A small CTC audio transcriber, trained from scratch.
Model: waveform 16khz input, activation star_relu, layers 14.
Training: soap at rate 0.0036, 5900 steps, batches of 64.
Data: trained on short made-up English sentences, spoken by a formant synthesiser in many voices, 26041 training examples, 14.5 epochs.
Rows from block 10 of a small CTC audio transcriber, named by matrix and row number. Rows with one number belong to one neuron. Each number is 200 + 20 x the weight over its row's rms, rounded and kept within 0 to 999. All counts start at 0.
After each neuron's rows are labels from the 100 clips, of 14976, where the neuron reaches its highest value: "top examples" is what is common among them. Only what is clearly more common there than usual is listed. The data: short made-up English sentences, spoken by a formant synthesiser in many voices.
# fc1: MLP up (model.blocks.10.mlp.fc1.weight, 768x192), inputs 128-191
# fc2: MLP down (model.blocks.10.mlp.fc2.weight, 192x768, transposed), outputs 128-191

fc1.124,164,201,179,174,202,196,224,193,195,199,201,179,157,193,219,196,200,196,209,203,196,182,182,210,242,196,195,219,187,216,210,217,168,198,192,190,214,193,214,194,225,182,198,159,184,198,194,212,182,187,221,184,164,154,183,175,227,197,223,211,185,205,185,247
fc2.124,185,230,180,198,190,207,210,206,180,195,189,226,200,232,193,224,191,169,206,184,262,229,203,206,214,210,179,188,224,173,216,221,186,199,187,206,170,219,205,193,191,197,195,186,196,176,177,203,196,188,191,208,186,209,208,183,204,212,217,205,173,181,223,143
top examples: /h/; sentence kind: statement; "her"; "his"

fc1.227,148,200,194,184,177,205,210,200,237,175,235,195,233,202,171,221,207,234,170,180,223,198,231,208,200,188,188,222,211,220,217,197,232,184,250,208,243,174,184,207,164,211,214,167,199,191,182,211,184,186,188,198,161,202,172,221,193,233,222,195,224,167,175,228
fc2.227,190,175,160,190,184,199,211,203,213,213,204,190,206,216,205,169,187,207,198,230,243,208,179,199,212,211,192,188,189,211,178,195,180,181,203,178,182,182,174,227,194,211,187,192,193,204,172,146,213,194,161,212,213,190,224,192,181,193,236,235,190,200,215,188
top examples: /ɛ/; /v/; "who"; "very"

fc1.412,168,187,193,211,161,205,168,222,246,166,220,213,203,195,164,204,230,204,221,181,214,207,229,182,200,190,187,182,203,200,210,198,212,206,222,202,222,199,203,223,185,220,216,215,189,239,174,181,185,188,173,186,186,195,191,228,200,223,200,200,213,171,160,184
fc2.412,183,184,193,203,173,162,223,168,176,221,202,192,169,192,220,205,230,175,187,210,187,179,214,245,198,240,213,195,200,174,149,214,195,225,209,191,176,186,186,207,206,234,169,215,216,191,184,209,221,190,184,206,197,211,206,194,187,206,209,209,218,229,195,173
top examples: /h/; /u/; "who"; sentence kind: question

fc1.134,216,179,176,212,189,187,188,177,213,199,208,197,191,217,214,175,219,235,224,188,220,208,236,228,190,201,216,215,162,197,238,211,178,206,187,164,193,208,188,188,196,175,179,202,194,204,225,167,204,195,207,188,193,221,205,201,203,170,197,204,203,229,218,173
fc2.134,205,213,202,209,201,168,205,201,256,213,195,207,206,215,222,217,219,195,251,197,187,213,237,214,207,242,213,166,210,232,240,162,204,189,182,186,178,185,206,239,219,172,177,187,189,200,180,196,195,218,191,181,213,245,207,250,175,190,212,195,165,219,191,209
top examples: /æ/; /p/; "path"; /θ/

fc1.426,239,179,180,201,233,180,163,188,221,194,192,196,189,194,219,184,180,173,159,162,200,194,157,190,213,171,197,202,198,195,200,183,248,217,191,208,183,175,188,209,204,242,252,205,232,214,211,213,205,186,248,178,185,201,207,192,201,218,174,218,188,224,222,187
fc2.426,208,223,225,224,212,190,221,203,166,205,151,165,216,213,189,183,228,187,204,158,192,198,216,200,214,181,184,212,222,233,230,222,169,198,220,178,214,213,176,219,204,209,183,178,200,198,209,228,224,202,171,215,201,206,166,184,220,200,202,180,201,182,190,189
top examples: /ð/; /ə/; "the"

fc1.363,194,196,175,215,206,185,215,233,195,169,221,201,204,167,230,172,218,192,174,188,206,203,161,187,206,213,223,167,175,203,205,213,231,222,164,193,189,210,228,208,188,227,199,191,226,226,206,230,195,222,172,159,219,180,203,193,187,192,204,196,159,200,198,188
fc2.363,185,198,199,201,232,208,208,213,166,187,183,166,195,170,182,208,213,213,242,176,206,180,226,213,194,202,175,191,195,211,191,169,163,180,193,182,217,235,208,203,204,221,156,211,177,183,170,185,235,191,224,217,196,234,192,189,207,212,182,230,241,195,179,188
top examples: /ð/; "there"; "the"

fc1.241,132,180,170,196,191,234,185,185,205,175,194,208,232,196,226,187,188,176,222,207,159,174,180,217,209,194,198,210,232,243,206,182,207,186,195,183,213,211,180,190,229,230,197,231,164,202,189,202,178,205,190,198,163,207,188,177,222,226,206,182,182,167,167,220
fc2.241,202,220,125,218,186,192,218,217,203,196,179,212,191,206,165,198,188,213,212,198,280,216,197,212,200,218,172,208,182,197,210,214,188,195,198,183,201,223,211,212,177,188,175,199,179,210,177,199,180,185,183,220,202,240,196,186,157,180,227,206,200,217,227,182
top examples: "fish"; /ʃ/; /f/; /ɪ/

fc1.278,193,210,171,193,202,191,220,205,210,194,224,237,178,209,243,191,206,160,234,219,216,192,193,192,201,186,203,197,203,191,244,211,204,215,190,205,197,191,247,209,208,192,199,228,182,208,160,201,174,186,213,229,218,224,160,178,174,229,191,212,191,214,196,186
fc2.278,197,247,193,216,183,193,211,204,174,184,167,228,196,222,196,222,161,170,230,208,220,201,200,224,199,222,184,210,202,190,220,209,209,213,193,174,228,201,204,185,205,185,224,173,239,197,175,185,171,211,201,179,178,206,163,201,208,202,209,197,207,194,222,189
top examples: /ɛ/; "yellow"; /j/; /oʊ/

fc1.66,202,178,206,218,223,183,193,205,199,170,218,205,232,157,230,190,211,219,203,185,212,183,220,191,202,165,202,201,201,205,198,191,176,224,186,168,220,223,232,222,201,171,198,233,191,212,230,220,202,178,173,225,210,220,176,194,189,196,186,189,207,188,163,175
fc2.66,201,205,145,193,205,172,239,203,210,237,227,204,153,196,188,237,180,175,191,200,246,224,199,205,198,214,188,234,187,222,185,205,203,206,171,197,221,248,193,173,240,216,181,228,196,218,231,188,217,188,205,228,187,180,219,213,181,185,247,224,214,201,233,200
top examples: /w/; /ɑ/; "wants"; "waits"

fc1.578,210,199,205,193,208,200,190,178,187,202,177,186,199,222,224,198,210,208,184,229,223,204,181,220,198,174,212,163,228,178,196,181,167,158,215,212,194,198,244,200,235,199,204,204,202,233,194,203,177,184,214,179,230,200,182,183,208,193,171,199,196,167,209,218
fc2.578,208,182,181,203,159,199,138,175,181,220,211,193,172,200,247,247,217,216,212,224,175,197,206,217,213,186,208,212,185,210,166,217,203,205,224,184,230,190,217,203,201,198,229,181,191,189,182,180,202,199,200,248,238,193,186,222,182,214,211,214,186,207,233,199
top examples: /ð/; /w/; "the"; "where"

fc1.157,184,209,205,182,187,213,187,197,244,185,221,191,228,227,225,201,182,209,249,218,214,225,208,194,202,204,218,168,210,178,255,185,225,198,208,185,224,197,213,180,170,195,203,220,206,189,162,257,184,203,205,205,226,216,209,179,194,195,185,199,244,200,203,198
fc2.157,207,238,215,160,214,167,242,174,190,209,165,211,162,192,189,199,196,184,235,174,163,180,184,223,160,176,192,209,217,218,174,210,179,220,185,217,179,158,224,187,239,178,229,166,218,177,187,191,205,206,209,220,234,207,221,198,201,196,229,192,171,212,196,184
top examples: /ʊ/; "good"; "was"; "red"

fc1.324,211,180,198,199,178,209,215,184,244,208,212,171,192,248,239,180,213,228,183,238,196,201,200,216,202,212,224,207,201,188,216,196,221,180,245,183,187,191,230,186,184,234,215,237,237,237,188,196,185,201,209,181,201,199,198,192,192,195,192,192,189,195,220,202
fc2.324,201,203,154,185,180,140,188,209,206,166,248,243,201,205,182,208,226,211,215,229,198,199,183,220,170,246,175,196,195,165,201,213,191,200,201,168,164,179,176,247,213,207,214,184,174,196,216,178,199,216,168,193,220,175,228,209,203,189,182,196,207,215,191,208
top examples: /h/; /s/; /aʊ/; "house"

fc1.113,192,217,181,208,164,217,188,195,199,210,192,195,208,172,220,237,166,203,180,195,184,241,228,199,212,166,208,221,200,189,160,192,194,223,187,207,193,193,196,203,180,194,200,189,221,193,223,203,183,226,178,215,167,198,190,229,192,232,206,212,188,200,189,213
fc2.113,178,199,177,242,236,201,177,222,210,217,194,219,217,222,196,201,212,212,176,198,213,182,195,189,237,197,196,205,153,219,232,218,194,206,216,216,185,206,244,177,159,194,243,207,194,230,221,217,216,207,225,183,219,159,189,194,238,212,193,194,191,174,195,221
top examples: /æ/; /ŋ/; "sang"; "saw"

fc1.200,179,175,185,225,193,227,205,200,178,217,179,206,192,181,207,221,217,208,212,223,209,210,208,175,190,221,196,162,187,209,204,187,185,170,223,201,227,193,219,176,188,211,216,216,189,240,200,182,193,202,204,212,253,198,210,168,205,189,151,221,176,196,217,226
fc2.200,171,245,224,207,207,187,164,178,217,229,191,208,194,211,201,180,197,217,239,190,239,208,208,191,196,241,161,191,202,192,184,195,195,198,198,188,183,203,192,218,228,210,189,241,180,210,218,231,212,193,192,206,181,186,183,235,184,157,209,193,200,210,209,193
top examples: /i/; /v/; /h/; /ɛ/

fc1.661,211,235,183,245,207,169,162,188,194,184,206,174,215,174,191,213,189,188,188,194,159,192,172,211,194,202,197,176,218,199,228,215,234,188,166,190,181,182,166,233,175,217,206,205,188,182,194,223,233,164,258,163,207,225,165,163,200,199,194,171,188,192,199,206
fc2.661,205,231,152,205,214,191,192,201,180,203,172,234,189,231,213,213,207,173,206,221,248,210,218,208,207,192,187,223,219,194,199,223,170,178,206,208,189,209,185,216,207,215,192,197,199,227,192,187,218,172,199,202,218,223,222,194,225,171,224,200,167,170,210,184
top examples: /i/; "tree"

fc1.171,201,183,208,222,208,187,224,220,212,207,201,212,166,187,243,216,213,206,185,222,210,197,188,203,200,233,219,207,223,197,194,187,176,203,216,219,190,212,222,202,181,211,237,191,215,189,173,165,225,225,205,205,184,185,190,207,200,237,197,200,217,187,196,223
fc2.171,197,176,200,214,189,169,233,189,217,236,191,216,172,215,195,207,201,160,207,215,227,187,188,218,210,210,183,205,189,189,211,205,193,221,192,209,190,205,195,178,199,222,218,234,211,230,176,215,214,184,189,203,155,218,206,221,197,206,192,207,190,209,212,196
top examples: /eɪ/; /m/; "made"; "laughed"

fc1.335,169,176,203,187,212,204,174,187,229,207,207,192,205,222,215,178,230,236,203,231,212,220,191,202,214,210,183,230,218,189,163,186,207,141,208,242,215,190,217,207,170,204,186,219,219,214,197,202,204,186,192,191,184,204,213,187,189,198,166,240,182,205,204,195
fc2.335,220,186,171,179,235,203,230,214,232,187,183,216,216,195,214,190,239,198,197,218,196,199,195,163,212,218,191,189,239,220,187,185,199,193,205,206,205,200,160,237,191,181,202,178,217,189,171,212,197,209,201,202,241,205,192,176,159,204,198,194,184,187,179,192
top examples: /i/; /w/; "wheel"

fc1.196,156,197,183,201,232,193,189,196,207,168,222,208,228,173,197,208,182,209,241,164,185,191,214,199,184,224,150,178,191,176,212,196,183,220,175,185,213,180,208,192,227,196,228,194,173,151,205,174,196,222,196,173,193,191,190,216,190,211,185,188,236,218,197,201
fc2.196,153,191,173,204,196,198,203,205,220,188,224,204,210,241,222,188,168,170,201,221,207,179,187,197,230,210,161,214,186,226,220,213,212,185,196,206,212,209,195,186,187,195,229,181,173,172,184,163,180,203,197,179,177,206,179,235,178,187,207,192,242,188,213,197
top examples: "jumped"; /dʒ/; /ʌ/; /p/

fc1.218,174,196,190,188,195,181,188,236,212,204,185,162,236,170,234,191,179,184,188,214,199,193,141,181,176,184,193,205,178,187,176,217,203,202,170,208,197,215,191,211,192,204,204,231,169,204,219,214,229,208,196,219,203,258,182,190,172,210,196,146,213,174,218,203
fc2.218,228,234,231,183,240,196,200,229,188,185,182,224,186,199,200,199,234,175,202,204,230,180,215,203,199,183,197,187,183,205,203,204,182,176,220,218,186,227,190,245,227,192,210,170,204,184,221,213,216,192,208,187,214,220,204,229,182,223,221,178,188,215,196,197
top examples: /ɛ/; /s/; /l/; /p/

fc1.524,161,157,215,215,211,183,186,192,224,198,225,196,199,164,191,194,192,230,222,211,159,202,195,206,156,207,187,219,244,193,218,223,183,196,205,209,204,205,206,177,176,187,224,202,201,188,196,219,198,238,165,191,190,162,198,211,203,226,215,178,238,199,202,206
fc2.524,212,194,121,214,201,185,224,204,218,215,204,194,211,220,183,203,186,192,197,190,278,195,198,221,215,199,179,228,189,214,225,191,192,212,200,198,197,225,203,193,217,222,195,189,213,216,194,201,198,168,185,203,205,218,210,180,181,181,228,198,198,188,243,163
top examples: "jumped"; /dʒ/; /ʌ/; /p/

fc1.269,197,182,200,204,215,171,216,226,200,238,219,192,213,172,186,194,186,220,221,189,202,182,198,174,194,202,192,173,169,183,194,197,197,205,200,180,237,212,224,161,234,213,172,192,187,215,191,189,244,182,192,193,200,201,171,186,225,228,200,183,205,170,177,192
fc2.269,231,217,153,207,214,184,203,228,195,220,220,185,242,172,189,208,188,193,207,207,222,180,245,219,192,161,215,202,186,187,220,189,194,222,182,175,192,222,217,222,170,200,194,196,198,208,178,207,170,169,195,201,196,222,215,215,204,202,220,199,202,202,170,159
top examples: "show"; "me"; "please"

fc1.680,165,160,205,176,209,180,210,220,180,231,204,193,157,189,190,210,202,191,211,227,191,202,222,185,228,208,239,224,185,234,164,202,230,200,208,175,189,187,238,202,233,212,191,171,206,219,207,131,207,191,161,209,186,216,201,217,201,216,185,206,206,210,218,205
fc2.680,188,224,189,177,183,189,201,225,175,197,176,218,213,219,178,234,188,215,206,181,220,237,237,170,190,193,223,234,201,230,204,243,217,225,169,201,167,195,213,252,207,202,180,187,206,201,197,162,187,173,183,194,184,211,193,198,216,187,217,215,197,188,202,177
top examples: /æ/; /f/; "laughed"; "watched"

fc1.181,201,195,181,224,199,213,237,194,204,236,200,210,176,206,193,188,249,226,214,219,203,193,183,196,189,201,197,200,208,225,171,182,225,207,206,204,174,201,211,181,220,191,206,227,211,224,191,171,193,223,203,197,247,191,221,204,209,209,209,218,181,216,211,211
fc2.181,199,206,164,186,213,211,199,198,228,179,203,205,227,185,195,189,156,179,238,205,256,197,203,208,193,255,201,187,218,218,203,198,191,194,171,179,202,218,159,198,216,202,192,208,220,215,200,201,218,157,171,173,185,179,172,179,173,165,212,208,206,221,232,190
top examples: /æ/; /θ/; /p/; "path"

fc1.727,240,198,194,218,228,189,185,185,215,211,211,196,198,209,214,192,215,180,190,216,191,168,197,189,192,203,199,230,213,237,174,205,228,162,196,185,228,183,184,197,220,201,191,223,222,186,194,197,230,208,183,195,233,212,175,207,199,180,204,227,240,198,172,204
fc2.727,214,196,208,176,222,153,228,192,228,216,210,168,194,203,229,230,174,185,184,177,189,184,197,241,222,228,217,192,200,196,200,196,189,194,186,194,204,219,222,197,204,206,207,246,232,219,185,165,198,229,201,208,194,200,202,199,193,203,202,233,206,215,155,226
top examples: /eɪ/; /s/; /ə/; "station"

fc1.476,207,227,206,171,225,211,207,174,179,198,219,196,226,228,178,179,174,201,210,208,171,203,183,214,201,167,211,187,239,178,180,155,223,180,204,247,179,188,232,189,195,191,204,192,205,173,227,194,204,209,181,195,210,190,161,199,200,210,190,218,222,199,200,176
fc2.476,194,182,162,186,182,190,228,192,193,206,182,202,199,222,181,219,186,183,220,199,209,190,181,226,199,206,201,218,209,202,205,226,236,192,208,203,201,226,212,176,193,169,203,190,196,195,208,172,178,175,173,203,201,184,235,213,201,216,219,230,239,215,218,203
top examples: /eɪ/; /l/; /ɝ/; /s/

fc1.112,161,212,154,184,169,182,195,195,243,228,207,252,225,182,168,200,190,199,226,187,193,167,204,175,214,215,172,160,190,201,196,224,218,207,245,193,218,179,222,215,198,196,203,184,225,219,208,181,174,205,179,188,221,165,183,219,211,192,158,201,210,182,191,215
fc2.112,200,185,171,206,192,188,210,223,227,215,223,192,191,242,216,213,192,208,213,230,266,190,194,225,206,211,222,193,168,187,213,209,216,175,189,191,208,192,214,193,181,213,189,196,190,200,178,224,179,173,181,189,191,195,236,195,178,172,242,203,213,214,236,165
top examples: /eɪ/; /n/; "train"; "who"

fc1.519,185,201,211,144,191,189,239,195,181,227,187,195,204,193,217,186,191,228,236,207,200,199,209,230,179,222,190,182,211,183,231,203,192,207,228,206,209,192,180,156,200,161,228,222,189,217,167,199,210,216,197,174,225,203,188,194,188,204,241,182,213,203,187,201
fc2.519,218,200,201,182,184,182,224,190,209,251,210,194,209,211,207,217,166,233,213,193,225,219,175,215,213,211,227,171,170,188,204,177,203,199,226,199,226,212,202,186,231,196,221,211,165,196,190,185,195,189,221,196,208,198,194,190,169,189,214,228,202,178,190,215
top examples: "shiny"; /ʃ/; /aɪ/; /i/

fc1.607,162,169,180,218,184,204,174,178,220,184,191,208,213,197,226,183,196,186,201,204,168,192,237,215,200,173,230,203,200,214,210,211,214,184,222,163,209,193,185,183,207,195,171,220,207,239,229,217,189,210,178,221,208,222,200,177,227,206,184,180,169,194,172,170
fc2.607,191,209,182,191,214,200,223,231,214,218,207,227,184,201,198,239,230,187,237,162,209,232,197,213,224,221,171,215,181,235,201,173,192,176,225,149,198,184,199,224,157,170,183,208,196,193,214,205,163,211,166,194,226,232,211,200,174,176,201,219,203,211,204,190
top examples: "fish"; /ʃ/; /f/; /ɪ/

fc1.595,202,172,212,200,216,208,164,195,185,186,194,216,209,122,192,209,214,196,205,204,167,211,208,186,202,205,189,181,183,224,232,186,221,199,207,217,232,199,198,178,217,192,204,226,197,191,177,185,205,164,207,187,166,215,203,199,216,202,178,218,190,218,237,222
fc2.595,220,200,141,188,172,215,235,211,213,206,202,157,203,219,210,223,194,208,191,218,247,213,194,197,198,183,220,222,189,222,193,197,177,179,211,216,184,228,197,206,178,242,206,173,229,208,206,204,168,188,195,222,231,223,209,201,182,195,231,187,205,210,216,162
top examples: "jumped"; /dʒ/; /ʌ/; /p/

fc1.544,207,191,178,198,229,205,162,209,187,170,225,205,238,193,205,211,201,228,170,197,211,173,204,166,192,192,201,193,219,180,211,193,172,181,198,221,198,209,226,204,217,187,201,171,193,237,193,240,223,221,178,225,249,219,184,196,239,224,178,187,198,202,159,199
fc2.544,215,175,158,200,209,209,214,204,249,220,205,201,215,170,172,222,189,187,199,207,231,195,183,195,203,210,190,222,205,182,197,215,231,181,221,187,203,208,165,222,177,170,181,198,174,224,213,195,204,168,209,215,163,235,175,228,172,190,227,192,214,208,198,189
top examples: /eɪ/; /n/; /d/; /p/

fc1.439,178,232,185,196,198,187,210,212,189,196,186,248,221,167,184,198,178,229,178,212,173,229,190,211,209,205,192,207,218,206,190,220,186,227,194,208,227,193,221,207,156,206,199,187,218,177,178,175,198,202,220,182,190,183,241,188,202,195,230,212,214,178,196,218
fc2.439,207,190,158,208,184,180,236,188,182,171,198,203,187,219,212,225,179,208,223,189,256,220,214,196,216,236,192,225,221,209,212,193,195,215,209,194,181,184,187,183,171,165,216,191,182,209,188,206,181,185,158,192,225,216,216,195,230,175,192,186,218,199,178,163
top examples: /ɛ/; /ɹ/; "there"; /ð/

fc1.42,197,205,192,222,203,196,176,186,201,190,190,195,179,207,164,233,247,209,214,250,214,188,173,193,186,155,181,199,197,248,182,209,194,210,190,204,226,182,205,210,189,194,228,188,172,176,185,228,190,202,224,183,248,208,231,181,209,179,189,212,201,201,185,201
fc2.42,204,209,205,160,192,151,199,199,216,159,172,167,201,220,185,219,207,213,200,195,167,223,227,193,205,201,191,206,185,179,193,219,186,190,190,216,205,188,195,178,198,175,211,208,174,218,182,190,169,174,181,205,200,200,193,192,196,219,190,208,212,177,219,248
top examples: "fish"; /ʃ/; /f/; /ɪ/

fc1.131,158,146,206,225,187,192,185,225,242,210,177,201,190,183,189,220,208,197,193,219,204,192,204,222,204,209,185,207,250,221,207,191,222,225,225,204,176,220,197,204,206,212,225,203,199,195,179,141,193,222,178,211,176,179,203,217,181,221,194,162,192,187,182,220
fc2.131,190,194,164,221,177,208,221,206,218,204,181,209,189,214,236,223,208,176,205,195,231,193,186,216,190,214,188,201,183,200,181,210,246,187,214,203,171,214,209,185,188,200,209,202,185,192,184,184,202,177,208,192,225,195,206,188,255,210,223,174,206,192,220,183
top examples: "jumped"; /dʒ/; /ʌ/; /p/

fc1.17,191,199,204,202,233,171,212,202,185,175,170,193,162,190,175,203,238,229,240,202,191,148,215,177,209,174,192,192,227,223,205,208,232,190,202,210,192,236,185,153,230,204,207,220,175,209,186,226,193,190,201,184,194,226,186,220,185,224,211,172,205,228,177,197
fc2.17,222,204,197,241,195,187,212,180,224,188,183,213,203,183,232,232,179,199,225,205,230,224,196,198,202,180,201,236,195,192,216,224,213,213,162,189,167,159,205,209,154,219,198,190,179,203,212,217,171,211,167,197,195,220,237,183,230,227,210,203,208,197,242,186
top examples: /s/; /ɔ/; "horse"; "mouse"

fc1.351,186,184,229,201,183,201,218,172,198,175,218,197,211,228,222,218,205,192,205,205,177,201,200,192,172,211,223,170,161,208,202,190,233,202,173,166,205,192,203,187,202,199,224,200,192,211,187,227,224,191,178,192,236,200,184,190,183,207,207,192,223,193,185,196
fc2.351,187,206,159,196,212,180,165,202,189,221,236,201,220,219,224,208,200,217,193,222,259,183,183,222,208,199,218,223,158,226,220,207,193,205,231,180,173,196,225,220,208,208,200,194,204,200,186,199,168,167,184,188,215,182,197,200,201,183,199,177,162,218,215,202
top examples: /ɛ/; /i/; /v/; "very"

fc1.550,200,234,192,207,176,225,208,171,175,207,232,191,232,201,200,186,206,195,209,190,185,185,174,187,209,212,204,197,229,244,196,191,183,198,210,241,177,167,193,220,200,179,204,173,223,226,186,185,176,219,189,211,202,190,192,222,172,218,185,164,216,214,225,229
fc2.550,216,199,163,209,198,195,227,209,230,243,197,209,207,225,199,205,185,176,208,213,245,223,179,190,196,218,206,197,201,198,194,205,152,187,192,178,194,207,155,166,210,184,154,185,172,181,174,186,175,198,241,208,220,221,231,242,207,196,220,172,237,216,226,192
top examples: /h/; /aɪ/; "behind"; "likes"

fc1.318,189,203,199,159,218,223,213,181,206,183,203,201,203,190,227,210,164,202,217,178,169,208,217,230,165,209,202,216,204,172,200,192,197,184,242,219,204,211,196,167,203,181,202,196,160,196,207,192,226,176,191,213,194,250,188,200,178,204,241,212,192,206,187,223
fc2.318,228,175,177,177,194,189,207,206,215,218,197,186,194,200,159,183,187,242,205,210,232,199,196,204,219,213,228,177,160,208,191,176,223,202,194,184,216,201,214,205,216,201,194,234,173,221,186,218,203,155,180,205,186,190,189,188,195,221,207,206,212,179,197,202
top examples: "shiny"; /ʃ/; /aɪ/; /i/

fc1.53,212,148,175,201,199,213,224,181,195,183,165,208,206,243,217,185,173,210,188,182,202,210,179,192,183,177,224,205,205,179,175,216,177,172,184,214,198,220,180,178,181,202,183,178,172,200,196,198,228,219,207,183,208,224,217,185,200,189,215,195,163,243,201,182
fc2.53,208,184,203,200,191,208,197,200,152,233,221,227,212,172,214,229,191,223,169,184,189,181,216,194,228,192,202,224,191,209,205,209,214,190,198,181,170,200,238,193,202,177,213,196,195,176,188,209,193,176,211,173,169,215,159,211,184,185,170,187,191,170,235,212
top examples: /ʊ/; /b/; /k/; "book"

fc1.564,197,173,215,198,205,210,203,162,222,202,158,188,234,209,189,197,157,183,181,170,161,171,234,193,202,159,199,228,204,208,221,192,215,206,186,188,214,199,214,182,212,189,194,193,190,200,165,193,226,150,217,228,160,218,224,205,214,161,224,194,178,209,193,146
fc2.564,203,216,206,186,225,210,220,194,169,236,180,195,180,206,206,182,174,197,182,195,241,227,198,234,212,172,218,220,170,151,178,203,171,193,183,227,212,181,206,228,227,176,145,206,176,203,223,195,199,215,207,185,195,162,221,197,203,181,183,223,203,223,193,191
top examples: /ʊ/; /k/; "took"; "who"

fc1.714,175,180,172,177,192,203,190,175,221,177,194,174,200,160,207,208,229,214,247,193,216,172,198,200,199,201,188,219,221,191,146,208,189,201,216,210,188,201,188,246,204,209,217,191,190,231,192,227,199,207,183,226,200,173,188,210,208,195,177,187,229,179,188,174
fc2.714,191,218,197,196,182,204,238,175,198,221,188,242,189,214,242,202,203,196,210,195,231,200,199,195,211,220,195,214,184,248,187,201,212,208,219,196,185,196,191,206,172,192,215,196,206,207,189,181,162,163,218,247,196,157,246,227,237,179,212,206,212,173,235,176
top examples: /s/; sentence kind: statement; /d/; "stayed"

fc1.41,173,199,151,194,201,184,211,221,197,189,181,232,184,196,184,180,218,174,170,218,200,199,161,197,224,174,180,179,221,230,200,200,201,210,210,225,152,182,209,207,150,176,228,176,202,189,212,189,193,214,245,208,212,193,244,199,185,181,194,204,178,213,199,200
fc2.41,195,185,162,200,208,194,202,201,194,229,237,200,203,216,171,189,190,228,185,196,189,222,201,227,210,221,191,250,221,208,183,208,206,179,219,197,219,234,175,210,175,213,212,187,176,179,194,197,195,194,190,178,203,218,215,177,174,187,205,227,176,208,208,189
top examples: /w/; /aɪ/; "white"; "wheel"

fc1.473,182,165,165,225,180,198,202,182,209,209,196,212,183,166,227,190,220,215,193,211,205,176,213,212,181,181,199,222,241,185,223,191,237,191,202,184,225,179,172,209,177,177,233,188,214,214,206,184,144,210,179,227,192,198,193,166,172,212,187,183,215,196,191,205
fc2.473,198,200,174,189,201,205,209,173,196,199,217,207,199,232,217,205,191,191,210,201,250,200,218,184,220,236,197,212,172,207,202,195,215,188,210,210,196,193,185,201,171,212,206,200,197,204,209,193,171,180,189,212,216,177,207,227,201,175,232,202,227,179,277,170
top examples: /s/; /ŋ/; "sang"; "stayed"

fc1.78,213,200,175,221,201,184,237,201,185,247,202,186,223,193,230,187,172,185,205,195,203,179,171,224,194,227,210,219,191,245,213,238,195,207,194,199,219,192,187,217,218,225,194,240,197,202,194,222,230,198,187,221,219,199,173,170,163,199,202,189,172,175,170,183
fc2.78,207,215,183,207,250,210,208,205,197,208,189,199,207,216,216,221,221,221,172,222,198,227,196,195,218,167,206,205,217,220,237,197,217,210,161,176,180,233,188,236,224,192,220,231,207,175,186,189,171,212,188,188,188,213,252,240,239,153,221,217,197,224,214,192
top examples: /ð/; sentence kind: statement; /s/; /ɪ/

fc1.545,206,188,195,185,207,213,190,214,185,252,169,196,184,208,233,182,200,201,188,230,184,186,231,196,219,176,158,227,217,184,231,227,212,209,184,177,187,211,216,193,202,214,198,216,179,195,224,176,240,210,184,217,200,210,174,218,186,189,160,163,207,172,209,179
fc2.545,214,188,173,175,171,193,188,235,199,212,227,219,217,214,184,223,225,211,193,201,204,206,213,188,198,186,183,209,229,178,199,182,198,204,190,185,163,229,207,195,208,229,200,168,176,218,176,239,208,211,166,201,174,219,224,214,201,191,229,190,183,178,221,173
top examples: "show"; "me"; "please"

fc1.83,192,206,191,251,203,188,178,207,205,188,204,206,189,243,221,209,213,209,189,168,167,191,230,206,192,181,204,218,196,155,167,191,235,185,196,191,182,184,190,212,196,189,200,225,203,177,214,219,210,214,202,161,205,204,189,207,216,184,237,181,231,204,249,176
fc2.83,227,195,219,232,183,199,220,203,192,216,185,198,198,159,209,199,203,226,236,185,195,206,239,182,234,187,215,215,196,198,189,196,190,178,210,240,187,192,176,196,187,215,184,238,171,193,212,203,189,195,202,200,204,167,196,180,194,206,211,181,196,196,175,189
top examples: /ʊ/; /ʃ/; "pushed"; "took"